config.toml
qk_norm = true
patch_size = [4, 4]
init = "kaiming_normal"
muon_scale = "match_rms_adamw"
lr = 0.0015
momentum = 0.95
lr_schedule = "poly"
adamw_weight_decay_other_params = 0
Rows from block 2 of a small image diffusion model, named by matrix and row number. Rows with one number belong to one neuron. Each number is 50 + 10 x the weight over its row's rms, rounded and kept within 0 to 99. All counts start at 0.
After each neuron's rows are labels from the 100 images, of 14848 (inputs lightly noised), where the neuron reaches its highest value: "top examples" is what is common among them; "peak on" is the class under the peak. Only what is clearly more common there than usual is listed. The data: simulated telescope pictures of galaxies.
# fc1: MLP up (model.blocks.2.mlp.fc1.weight, 512x128), inputs 0-127
# fc2: MLP down (model.blocks.2.mlp.fc2.weight, 128x512, transposed), outputs 0-127

fc1.1:65 70 75 75 36 41 41 50 49 48 43 54 55 38 42 53 59 54 43 53 58 46 51 55 46 39 61 61 37 43 34 48 36 54 49 57 69 76 54 44 48 61 33 54 54 33 52 40 56 66 40 47 54 58 62 36 63 43 53 52 56 51 39 34 54 60 54 54 55 51 55 42 35 46 41 36 42 48 58 45 50 55 34 42 42 57 48 32 56 57 51 26 36 49 43 53 42 44 35 61 54 48 49 53 46 53 61 65 37 50 40 48 46 41 46 59 58 36 38 46 33 54 48 34 52 27 55 50
fc2.1:44 60 40 49 54 49 38 43 52 57 34 34 44 51 48 50 36 58 54 46 70 48 57 36 60 49 42 39 59 35 71 54 63 68 49 59 62 52 46 60 32 53 56 63 53 56 54 52 50 28 51 45 47 59 43 79 33 62 54 57 53 60 58 48 57 61 61 57 59 46 55 50 39 51 57 63 61 47 28 65 59 45 30 68 49 34 60 52 52 35 49 62 72 52 49 54 46 33 55 39 43 51 31 47 61 51 48 51 57 57 31 47 47 51 64 48 53 38 41 61 44 53 48 52 57 33 53 53
top examples: barred spiral; winding: clockwise outward
peak on: galaxy

fc1.71:57 30 55 48 66 73 55 43 42 65 54 44 47 44 69 46 51 59 55 40 41 53 65 44 32 59 46 55 45 52 56 44 38 54 54 51 61 53 51 41 42 58 57 46 42 46 37 41 67 38 33 49 38 66 52 59 63 53 82 40 37 45 45 41 44 61 46 27 46 24 64 52 51 64 55 40 50 48 47 40 35 56 46 37 50 61 57 41 63 49 45 62 51 63 58 47 60 70 54 44 58 46 62 33 50 46 53 56 59 50 57 37 39 38 56 53 55 47 57 58 36 61 51 37 52 54 39 43
fc2.71:30 65 55 39 19 18 45 63 54 42 38 51 46 52 43 35 56 35 54 46 54 53 36 53 68 43 55 31 48 51 52 57 45 54 49 50 34 40 51 51 49 44 46 63 67 49 71 66 53 47 58 49 61 42 63 56 34 30 36 59 63 49 49 52 56 45 60 61 53 57 39 53 52 48 44 50 47 49 57 62 60 48 70 53 51 33 53 56 48 54 49 54 57 37 42 57 39 43 58 47 40 69 40 59 49 34 49 50 48 50 25 59 53 57 43 58 47 45 53 43 54 48 43 63 38 42 37 63
top examples: many stars; irregular
peak on: galaxy

fc1.325:51 63 53 69 50 48 43 57 52 44 50 45 64 36 40 54 46 51 51 56 56 54 50 56 45 38 58 54 72 43 59 34 33 24 45 60 62 57 58 60 29 51 49 57 65 51 50 48 62 60 33 56 65 46 50 37 58 63 63 53 43 52 56 64 23 43 50 60 58 49 60 49 43 44 61 34 46 60 43 63 58 44 47 51 38 51 42 53 48 56 57 45 40 43 48 31 40 14 30 36 40 48 47 51 53 32 49 52 45 44 50 54 39 56 60 51 45 39 50 52 48 58 52 49 37 71 63 48
fc2.325:30 50 68 61 67 46 47 63 51 52 52 46 52 39 44 69 64 78 42 54 58 59 53 59 57 62 39 48 59 61 56 49 43 47 51 58 61 55 36 53 48 47 53 62 62 30 47 43 46 41 45 61 53 45 55 51 49 46 52 53 50 53 53 55 31 27 40 46 45 40 59 50 58 62 51 53 54 41 44 55 55 57 51 52 54 39 73 37 45 33 52 50 66 43 53 59 46 16 50 61 47 50 58 51 57 64 40 43 34 30 45 55 57 56 67 47 62 29 39 43 57 55 48 57 38 50 36 62
top examples: round elliptical
peak on: galaxy

fc1.271:38 57 45 48 66 29 53 56 56 53 61 66 72 41 58 63 73 50 58 41 56 52 55 52 31 49 48 49 65 51 44 58 58 28 48 36 47 66 37 45 40 43 55 31 42 52 48 64 50 31 65 50 55 40 55 52 26 53 63 49 48 50 54 44 62 38 49 64 35 54 58 50 41 53 52 39 37 41 46 54 57 70 38 56 62 45 54 59 46 63 50 50 58 58 61 52 38 52 39 46 72 47 49 54 54 53 37 68 55 54 53 52 52 48 51 51 73 61 53 58 48 50 51 47 59 74 37 45
fc2.271:68 51 50 46 41 49 46 44 49 49 54 44 39 60 55 31 41 48 55 48 41 40 40 53 67 55 56 59 59 47 51 54 38 51 64 46 59 48 40 40 46 57 65 38 54 44 58 42 63 47 33 54 41 53 60 43 54 53 36 49 42 48 59 46 51 36 59 26 63 38 38 78 60 54 41 43 57 63 50 37 52 40 41 47 62 60 41 47 59 43 41 51 56 47 52 43 40 37 61 26 63 53 65 35 59 64 48 40 61 53 43 50 63 23 30 46 47 53 49 25 44 40 57 50 47 51 36 68
top examples: round elliptical; flattened elliptical
peak on: galaxy

fc1.61:39 37 35 61 35 46 50 30 42 39 66 61 42 40 52 60 42 55 55 37 66 52 49 37 49 56 50 46 49 53 43 49 56 37 53 53 54 37 45 51 43 57 41 64 65 46 58 39 47 49 57 63 57 48 41 39 54 50 54 61 70 47 33 55 53 49 54 62 43 63 54 63 36 62 31 66 59 38 47 63 51 64 44 42 40 62 41 45 57 68 56 36 57 43 44 51 57 20 43 54 40 32 66 39 37 42 62 43 54 60 44 51 68 64 59 50 43 67 49 62 64 45 45 53 57 58 35 55
fc2.61:55 50 52 55 66 56 49 74 64 40 27 49 46 56 54 49 66 50 43 71 42 54 47 50 49 45 44 48 33 56 46 67 50 57 36 51 46 55 47 57 61 39 54 42 49 59 44 61 51 48 36 27 53 58 55 47 42 50 45 49 55 60 53 54 46 52 44 52 59 36 40 59 48 37 62 48 43 50 60 43 41 47 63 58 44 40 57 49 44 39 29 52 45 55 48 52 26 66 51 34 64 55 41 63 68 43 55 62 60 42 54 62 39 46 57 57 33 21 62 41 36 69 42 43 35 47 64 53
top examples: bright star with spikes
peak on: galaxy

fc1.314:54 52 51 67 42 55 46 42 57 59 27 51 48 64 59 53 39 51 54 54 71 48 38 60 44 33 65 46 43 64 46 49 65 42 55 62 69 47 55 66 53 39 33 55 44 51 53 58 57 48 39 70 21 49 43 46 44 43 41 37 43 43 62 53 61 60 61 63 45 62 43 44 66 55 44 54 64 42 55 54 50 70 61 53 51 46 25 38 42 47 48 63 46 45 52 39 65 61 33 51 35 44 48 40 61 47 55 57 51 54 42 52 60 52 60 62 35 51 39 48 71 46 57 39 46 56 39 37
fc2.314:55 65 41 54 60 32 61 50 60 41 65 37 47 51 41 58 52 47 62 34 53 55 64 64 61 53 46 58 46 82 30 46 49 49 48 37 43 49 49 45 34 65 66 41 56 35 56 41 43 42 66 50 71 66 58 62 51 52 60 47 44 61 72 52 49 42 40 40 52 42 57 46 23 63 48 52 45 49 46 45 50 49 62 55 54 58 48 35 52 61 54 45 45 48 58 48 44 47 62 41 61 51 49 45 24 38 59 52 46 53 53 51 46 44 36 43 49 49 44 44 35 46 36 64 70 38 58 41
top examples: bright star with spikes
peak on: galaxy

fc1.478:30 43 63 55 54 56 46 43 42 51 56 44 64 60 41 32 51 39 31 41 46 43 44 62 36 54 49 66 41 51 56 43 40 38 44 57 40 40 58 61 42 42 58 39 46 70 26 55 45 41 60 46 48 47 44 52 54 57 48 43 56 58 66 51 51 57 39 47 41 42 33 58 40 40 58 32 31 41 59 36 46 39 58 55 52 33 45 54 51 54 39 53 49 47 29 48 46 33 53 52 68 43 47 48 60 44 27 52 52 43 45 53 59 74 37 44 41 56 40 52 67 66 43 61 52 27 60 56
fc2.478:57 48 44 53 66 49 37 45 56 52 72 53 38 46 66 61 60 62 66 59 54 48 54 60 77 45 69 28 69 59 49 43 64 51 50 48 69 63 53 39 44 56 40 58 60 37 70 46 67 63 52 46 45 51 45 53 49 50 48 56 42 43 44 52 42 42 64 46 42 55 56 48 58 50 41 62 66 56 41 52 58 67 37 48 45 58 45 47 51 50 63 53 56 59 77 49 42 54 43 63 32 47 67 58 47 47 73 44 36 53 45 46 44 43 44 63 33 39 56 52 45 32 55 62 50 54 45 54
top examples: barred spiral; ring galaxy
peak on: galaxy

fc1.470:38 49 48 74 61 43 42 56 48 41 62 59 64 38 49 68 49 52 55 56 35 53 49 36 44 56 64 38 52 45 38 59 39 51 43 51 52 77 63 47 55 42 56 45 50 41 57 59 44 78 43 48 50 52 54 49 53 49 50 32 56 56 34 46 58 58 77 47 36 43 59 43 35 59 53 54 40 43 54 47 36 64 48 47 48 52 45 76 46 62 41 62 37 52 62 51 46 46 53 52 69 48 46 60 59 64 60 54 55 69 52 61 45 57 47 38 52 49 44 76 59 46 36 51 42 41 42 65
fc2.470:49 52 48 74 60 42 63 67 54 51 49 43 37 46 54 55 54 51 49 60 63 65 48 37 64 51 48 58 49 48 43 51 45 59 55 45 49 36 47 33 34 54 67 50 61 30 66 45 44 72 51 48 41 51 49 39 43 50 44 23 32 51 25 33 62 41 51 50 49 38 50 51 46 63 44 44 49 41 42 64 55 63 55 37 50 46 58 58 56 45 37 46 40 45 38 59 51 61 57 52 45 57 37 41 55 58 49 48 54 60 56 47 68 54 46 38 63 49 39 80 68 50 40 31 44 45 58 48
top examples: round elliptical
peak on: galaxy

fc1.264:65 54 42 45 50 34 57 50 42 42 54 59 49 49 53 49 50 38 68 54 53 45 54 31 61 61 50 43 41 52 42 57 51 52 61 50 60 52 47 53 42 56 52 16 36 50 57 47 62 41 46 40 34 61 51 54 56 46 45 23 61 47 31 38 32 55 35 38 48 41 42 55 48 60 56 38 58 61 49 62 49 47 56 54 55 47 54 69 44 26 43 63 61 55 45 57 62 28 47 45 44 39 53 57 51 46 33 45 34 58 59 47 48 47 63 43 49 32 32 55 57 46 29 64 40 50 51 66
fc2.264:49 50 46 58 46 70 45 57 54 56 56 46 29 30 48 52 58 55 44 46 52 45 43 42 28 33 38 63 63 46 43 67 50 43 35 47 64 68 53 70 43 54 44 50 67 42 59 71 40 55 49 72 49 47 46 61 48 55 64 41 45 31 62 45 49 67 46 44 46 45 46 59 55 62 64 58 52 58 47 54 64 50 41 48 41 51 52 57 48 68 39 51 48 52 71 59 42 45 46 56 62 45 54 59 46 40 61 60 67 54 59 51 43 44 42 49 41 61 46 49 57 31 62 32 45 53 43 24
top examples: round elliptical
peak on: galaxy

fc1.258:28 53 61 56 46 32 53 48 69 47 37 46 30 56 39 52 55 60 49 31 42 36 41 57 64 44 61 60 44 48 47 55 45 58 56 43 63 44 40 51 51 31 43 53 53 57 60 59 41 55 44 68 47 65 37 49 56 59 36 56 35 48 68 46 54 67 39 41 53 65 35 50 54 47 57 66 54 43 35 47 48 58 55 43 50 28 55 55 34 61 37 39 63 55 44 52 41 30 57 62 43 60 47 47 66 64 55 23 37 62 58 48 59 57 47 56 55 49 51 47 65 56 52 59 38 45 50 55
fc2.258:44 45 38 46 53 78 44 26 43 60 53 47 26 66 60 51 46 44 42 33 51 58 46 64 47 47 62 67 48 52 27 70 43 48 50 56 51 58 50 51 28 66 50 54 63 59 37 50 51 56 43 59 62 58 45 52 53 72 44 41 34 41 45 51 35 54 50 51 52 47 68 51 50 53 52 39 44 64 61 43 58 63 43 46 46 66 60 64 43 41 43 51 50 44 61 38 47 50 53 56 47 40 48 44 67 54 59 49 58 58 45 51 54 27 30 44 41 62 34 33 57 41 43 49 46 58 39 52
top examples: barred spiral; edge-on disc; ring galaxy
peak on: galaxy

fc1.277:56 50 73 49 44 70 42 46 49 46 49 28 28 57 35 48 35 55 59 49 38 43 44 39 57 63 63 48 47 33 47 48 42 71 57 54 54 43 39 53 53 36 64 68 66 42 59 19 55 63 29 56 43 58 38 48 51 54 31 41 48 62 56 46 40 46 55 44 68 49 35 58 50 48 55 58 55 60 27 50 46 43 61 42 42 51 48 49 50 46 50 52 52 53 44 54 50 40 53 39 43 54 51 47 61 51 59 26 48 57 51 34 43 58 43 52 47 42 59 50 64 53 42 58 48 51 60 72
fc2.277:54 50 48 35 41 82 40 45 60 46 55 53 33 59 50 40 31 51 46 37 27 50 42 53 63 27 69 53 44 40 39 59 30 54 59 47 58 38 34 57 46 50 49 51 58 35 56 46 55 40 44 55 68 62 27 46 63 49 42 40 56 41 43 71 46 50 47 36 47 43 56 39 44 56 55 49 59 59 55 34 50 41 52 49 53 68 46 55 48 46 42 53 53 44 38 39 35 40 46 38 39 42 60 56 37 54 46 41 46 60 55 50 47 44 35 55 36 47 43 33 35 57 53 44 47 56 33 54
top examples: barred spiral; winding: anticlockwise outward; tilted
peak on: galaxy